{
  "crop_scale_min": 1,
  "arch": "convnext",
  "isotropic": false,
  "norm": "rmsnorm",
  "num_experts": 8,
  "shared_expert": false,
  "patch_size": [2, 2],
  "optimizer": "muon",
  "momentum": 0.95,
  "adamw_lr_other_params": 0.0011,
  "batch_size": 64,
  "lr_schedule": "cosine",
  "final_lr_fraction": 0.1,
  "adamw_weight_decay_other_params": 0
}
Rows from block 2 of a small multi-label image tagger, named by matrix and row number. Rows with one number within an expert belong to one neuron, the router's apart. Each number is 128 + 24 x the weight over its row's rms, rounded and kept within 0 to 255. All counts start at 0. Numbers have three digits each. After the name is the row's rms in percent of the matrix's.
Before each expert's rows are labels from the 100 images, of 14976, where the router gives the expert most weight on average: "strongest on" is what is common among them. Only what is clearly more common there than usual is listed. The data: coloured fractals of 300 iterated function systems on busy backdrops. In brackets: how many of the 100, against the usual share in percent.
# router: slot weights (model.blocks.2.mlp.router.weight, 8x128, trained with AdamW), inputs 0-127
# gate: expert gate (model.blocks.2.mlp.gate, 8x128x128), inputs 0-127
# up: expert up (model.blocks.2.mlp.up, 8x128x128), inputs 0-127
# down: expert down (model.blocks.2.mlp.down, 8x128x128, transposed), outputs 0-127

# expert 4
strongest on: brown (67 vs 8.3)
router.4 109:140127120133140127113140073140104161196175140129167173127094140104130126171113153155114131149156179112107092124149125162170095104119177124140112140148141139131107123164119107140174095134118123155146112139124107165117106141127168137127120110095099118128168137092168159110095147155090095161125139117102117130131149124116140163123147115144158144135135109159149071120143128130128092108138
gate.0 110:145133098132114145134131099119113167146151122088121164110145104108101119143159103118140125141121117097140156150122132119110160124132124075144146101138095113127093128105114129137129087166092132179156155115108131118097145133108119182096141092159105125100060125148147115092162148191101181174111155140120135078097125153115149097134116156133089118120144136142105129127115125138106107133102
up.0 100:128093112143095112127072115140127146095139170156143119118168106163112131136116148094088107159089159122072165165132101128146121152107150125140104159152151149188144152150115142126096136121111102153084087112108148136138113099131146136152127130137130115099075157084157114133158154117132110108080143125104133127143113114143131075126143128126149101131134104098149148070151135126122144146136
down.0 089:094120134111119137137109162103113121124156095103086127138167120111176101131172134097117148120108122165113121122149156110147147104151097099111165128144078122113124148140125145120117089066136115118138100115121160156147129130139106091109161168110127160099087114100103122098156140145159134120112139109129144140150101141066123181162144119124109140076114166144099161122082129137137131142099
gate.1 110:118153158124126141101124085160134073078134154076089150095126141159117144116135102116154148164086134117147113147104146184122150069163111106106126147158127143071119104116125116086116139146160146090102149129137142176128110134129155119121166092102113114111131078147103147111147142151088128119135126136118151111160152107118132130159137120128147127118143119155109157144113108120109120177107
up.1 114:153122135090100174123109053100107139101122112129121137128123128166187137128177139149149169175142112134135099136132115135154135151116166124118169125099149135158130099113116083103131105147109104088140153158095162137195107104159123131125121160135122107115136138164102099134094165126131140130108143129157143143130152147096142085133147128121153118097122124173104103164124137098129121137148
down.1 116:152062094146126094143116107165145120149116066124128096133141123121128127099146172125106103165111090084117130142120110157136125123134097150095103089163114126084118122130119103125129126128124131131147136147153129126128084149131113172132130092089165145159098112138118172169135097151102166086134144142123146123138125100129173145133110074137107138147101127132147157123136152147171121129181
gate.2 104:140121150117149106098126175102173121152126111126145161158107149124155134104115096061152110124107129115123116127132153125116142133097088134092133142126151123072151134173122132130115150113099117117158115131139105115136106111149148158140183147143115163168082096139136094131056092137155120158157131090122175113106132069127116135133119132105163124138118150112158148161123136116114133144102
up.2 099:126113158107168132140145181090139094191099119123116134187102143129158135122149125107131140147128142097100140107137185109155129152100132144148131162114136120103128117122120158111143143122089113101118102109115103103164175142122138150119152163129097138151104133111080124126108107139141101142147130079133168092139139079143090144131156126141104107147106143099145149131180118160156126111088
down.2 116:116090138096089142134138137081121118095121145124142133095125137133146109134155129095104088117144129134127120105136108125178140169153092121098163126129102166128139138133158087127129149157120152149146169106128169163104096127122093113115147083165112127158098147086170133125099135091098150147113135146128133092121131114173150135116155129168119098106127152141149143105064167121145144137181

# expert 3
strongest on: red (91 vs 8.3)
router.3 093:117181106103145139135126146128135104075109091151148130100159093146193117087112148132093118154135128107143129145113174102128091141117149104134157144126133115172158131117151126084111118127102123107078127108104135124161159140109081130136133119133107105136136106121075129145158094093139137126128146084098168146142107119160130120144084124129151088098136094147116153148109150120131154125180
gate.4 092:148138134106171148143083104120141096166154109119121141112141140121100106153117134131153116093114110126164177144111114118140105139156113081149127120120093106154179128134104166083149135133125134139158165143155114128139124142130084123087108123118078106089185104129075094101114149113138164128181126154167137103159137117150131106135137121129168114177111144091121093139119152126127139123136
up.4 088:132108142160126148152098144118149177152116109136128159118126139129121121174126138144137112087118130107139159120146102123132129122161138095130124153132101124132141120111103151129122094128113135145130159192156137131133136121133093123135107098121097148114174107122068093100106099120133151133103107112181156111166113088151141085125177147141154091127111134077090120139096183080108153090121
down.4 097:131179141171131165162123146069118122201134130107132104089104166111137123130107143094149155128119161152151129149153132113140151167140143118142093117175134159120132096102153116127171164094117109133131129168118093145116121110151135140143116167132143146116109129145138105153163097134106107156162136148126151133141117147172106116132130085097064130114135121110123154120099103136077133146140
gate.5 094:116115161111130156093112103111075131142078111113149084091114093138155134133152134161095176115118144123152150175142135097157154137154082081127113120124104118119123122145135143174102138075121140174166118091087120091114133113135113115158143115147127131105114068130145147122150146135135136128091113126152096125128165135146142093139124162144095146119146151168155132127103162139121132099116
up.5 104:089110114092080130125150164125125169161090159119108119129109139162135132132153156115153125140118116146157149102173136128152121140107115092091176158145140152125114074137160161153187134085183082147122139120129146053165128131140101131160115141131117101121139088114137119155137160138128155126132160105143129139144141113111089115104148115140157130117157130132084119122113126120130131095145
down.5 098:099110163107119108129114104140118100115170151157144129143123120161119114131140093139115126103112111109118142144082156124124094116135110182158142151152118111163097172141120115126104156153141175167143155145141140102169089137145109108102119153129148091097090112155086156111158166084130107104124091192139153146111150131178133126099109152120127119122111115101145130096108109146149123158095
gate.6 089:170170117126103157157100121108148131096092150114094121123158084159166141133126137113132081153132077135114154124130118128128097096139176124128128143189101113122144139094119143150125139151097174110135108125137152114113140152134158120125116139089090135147097118164165120133116133133106128109129113136093109124157154118091101145128161152171156171128151153123097132118132101120122053118090
up.6 082:172142142147158135086129115118141130079103154134112130146173077111131113129108119144133086125137078136143172158152162083141114110146115116140089125136118111121125122152074135104111123157095151133145116131112153102149152129123138163094075133113103164134132111145094151145135095126133109135136155108095107093123145107149104128143127139155177173140164164116146157123160167098153133131085
down.6 092:136104131103106084133131098101108158086138143147155109116114152143113139170114135152131141131105120108156130087101103122188159134138120113144111133101132158080126146115098156129110127106095109158114122115145096129139103137122096164166111105130129099145096099173118097128107164160069131132113105146138114135143163178124130122110094125133162151113135145087109128119119128137112055183137

# expert 0
strongest on: red (65 vs 8.3); teal (29 vs 8.3)
router.0 101:139121123112141120117143086135129125201092151120154148107183125149114098163121137119105138093156113125116132108134135160158105110110171142163118146133132130120134106162128105085154120130127097135140112104128106143130151137124126120109102079131100116113146139150166155129174150128096140154121087181086125160156088132140120099132134131128156196104132119107124120165158152171176142154136
gate.0 086:120110096075121103122121129122113134123123147128094140112147135143105106141113104101125096169152167124111172127150105112098123100155099152120146108111130132221155137133132132134121106172103142121175131137134107115102129145120125118088097149112130132087120117084129118168089125123141106106102115121166074139095108103135105087150106108139117122078105155155131135073143109159138158120137
up.0 092:155110140116091137149166128171142126127108150114130115153145114154150152128121098109169122171109130090147125152142144172118135171140156154167127133134128186074146125124168123131116140131117114083089129096149132153176105146157142137123115079172115134134107156182114119105134122117096127167140188151100164118147121149121167139173106130119148133143120112130131143155091136107108121150133
down.0 088:099156129121143115121138146150120162120167089135131114107129113110142167131138089124152083098143159143136096153128143102156118117137108147125105119150090132090105127099109157127130145130149125142124149111174151157058119121118144155145085127144181115112188095093108151113126156121090141195149117132112096128094113115154116123102129093178129102113105127133115105137115087145132142121169
gate.1 110:145122173134096143126131177142123118136138151135125128183115141139142162094111126121187125127105137130106092097131105099076129116147120168105123126148122091122158121116155083174116162070144107123145146114120116131125119140133157136172159161111143137119144141122102110151105126103188079122128154169148130142117110128089115169172116143142110140154154138109149129097125162105114176136117
up.1 109:157132115173123107113089156133103105126120138130061162183150144148130145117134146076150146142109127148123184137155104118125113115141126113122137127118124131127118126103133147165149167086156124136117125119139149090130093141130147148134148133119148122135117123173082130139116146154130083119145145156106085122118101153111140138140115163163107180140169156137141119078093117114144157194165
down.1 124:132119126159177106143128144122133127172106137133127128130106091141135154091143141119107123141144127192124125157115162178160149122098142113094153156100133114121155127142098139100149146097085153121135150130115157159165125126112106122145117060142130110095145099099087136107119154117110129104127156133145106111084187129144108091124149116123116142162157127122116170100102120148125120186079
gate.2 081:118136168111112112121105118085149147099140143141145151110139141149137104139088063154133161135105159109134128113115102140131169084141110099141110117123166130138133118122171141112100156157114132142165124154110152142130148093104128148171102154107163156139107137119132095107105151137125102079174115141127135118120088171133094123108162179093177099137116152081121144119137158109150094150135
up.2 072:125074092145133146135123145109080111117110150091134119138125142116097127140144118066125084124132128156137151125110159059147112188090121156134127157124115117111118134119115163153124122105106154110088102111147108120147122110154101120114161090147123171106131141185131117166151142133103116166079101127132121138163142091117144137145122100144073139116123115167119133131104153145142110090113
down.2 078:118134065148055149132142161125122116111097153152156118165079155106114115130144128113116106138133105129126099167150121117161160083113123149128149106108127179154114151119136102152099132154141108146142150130150150156117152088136167145138137137130126145074096102142098149153127135172107122172119126111128127082117112120111135133158136100080135144104125134109103080127140102116141099161091

# expert 6
strongest on: sparse (81 vs 29.8); blue (36 vs 8.3); teal (29 vs 8.3)
router.6 089:117135134127155129144103086123090103076134149111225122105160143135130140165125127165115138193124123124109128097128133137114116134132144100144101135093135163107126130206157090120149121109142139108122161134151125137117129152111139097143142128144141119102141148120164165131145144123141100113110111089175125143149127137162122075139116114137128099153125097133109154163146107120142094087128
gate.0 096:092083121121115134166086133099152197137115122143097119157150157114154144080092131122092167154134144092102161134113167142156118154108131139132153107149174122129090142155085123124117141143124131168149135127066118134149128136134133157170094128089132122159132152061146112123108128134145130120069128143156132136107119116121116134146092131092120136118112153141129132106121145131085115103131
up.0 093:118117112085144083141126145154123111119187121123142164108138108127144092125143170146101142122118138128121145102152134088150133127110146146118140165098078131135126109115146157149130162107138161107121112095089122130101159155128090127129159120165160160110117084084137166152138148107118092121118099168154128153137130110155190129103147089153146115127101137095138102163153136131114106101183
down.0 081:122141130147118160158118141133129143105097110131105096107133131120125123148094117086120147117113115115113156091110132179139159139113186123161090143158113166092165097120113107142114138115128118144143153119123144140116118163097113122149144175111153126116130149194079105108156107129158118144130104149156108100098076092091104135174124175117127160150108147112150127130163082126104133123161
gate.1 097:170135161056114112153114125142121126126085109083142122103128129148126113073085117094140116118161148143094137140107087136139124131115104142116113116099153135092130140106125085097090150113161123149117133117132140126089155129143118171122106102126103170117142120103133114144136125102130098132189111155146110114138126070163125100150156143089158104102150129088100095139089141145120132118155
up.1 099:153105176138164104141131114117140118102081153098088169145104144138140118125111120095160130143131108142133167145137105168153119127125121168118156113145129154118196154149143157103092128123151137154145181124160123157156179100124160120136106119096150085154122129114117088152135109161129099125133115135116105120131124092128129101106179129141137090113110124075140126156077127122126115121091
down.1 088:129138140113129129099125149108082140120149085139098094157122113087096130148118124133125132125107112124133155075140123147107126097097101118124131149124106159144134114106128126083167195104114165177132140143082168072101093145159162135100104166100140114140106133131131103158100128162136138141077131108143169164124111115143100110159152148113088104095122125105147136153145129136108134102112
gate.2 098:144155127097157117114120116130123130169185108112110147127103167129115106137113084140162117171133110068108104149117138077134112142143126141122153158147108148170099096142139118120117137105134137136133133162148162156123107101122155146106125147162128166144133123144153105168182173083110141169121069101103128171109150146118122134125113124103128147152138122173156120121104149098118102107093
up.2 086:122143162147156079145117133177124120143136150117135174123120168106169127144105121170146135166127120084126137143154119097121126154152116112187182160162147138085151145135169072148154131163153150118149139146148141145131110118147162119114098158150137132154114093122124099135159162102089129163105128118104172175127161128086128117139124099113129138139128129146107099095094129127139127113139
down.2 100:081164155132106102102125115148142102099153163163139116131162157124091136146112126100125148170141126157140149136112110147135125121163096143124158173109123125120114107097072154157122116141139111108138149107137102115118079144127115099130113133094072137088173157161199125119124130151123158133118132107150126077165148103120110118127171129135123156150140110086146115100143084147124122152133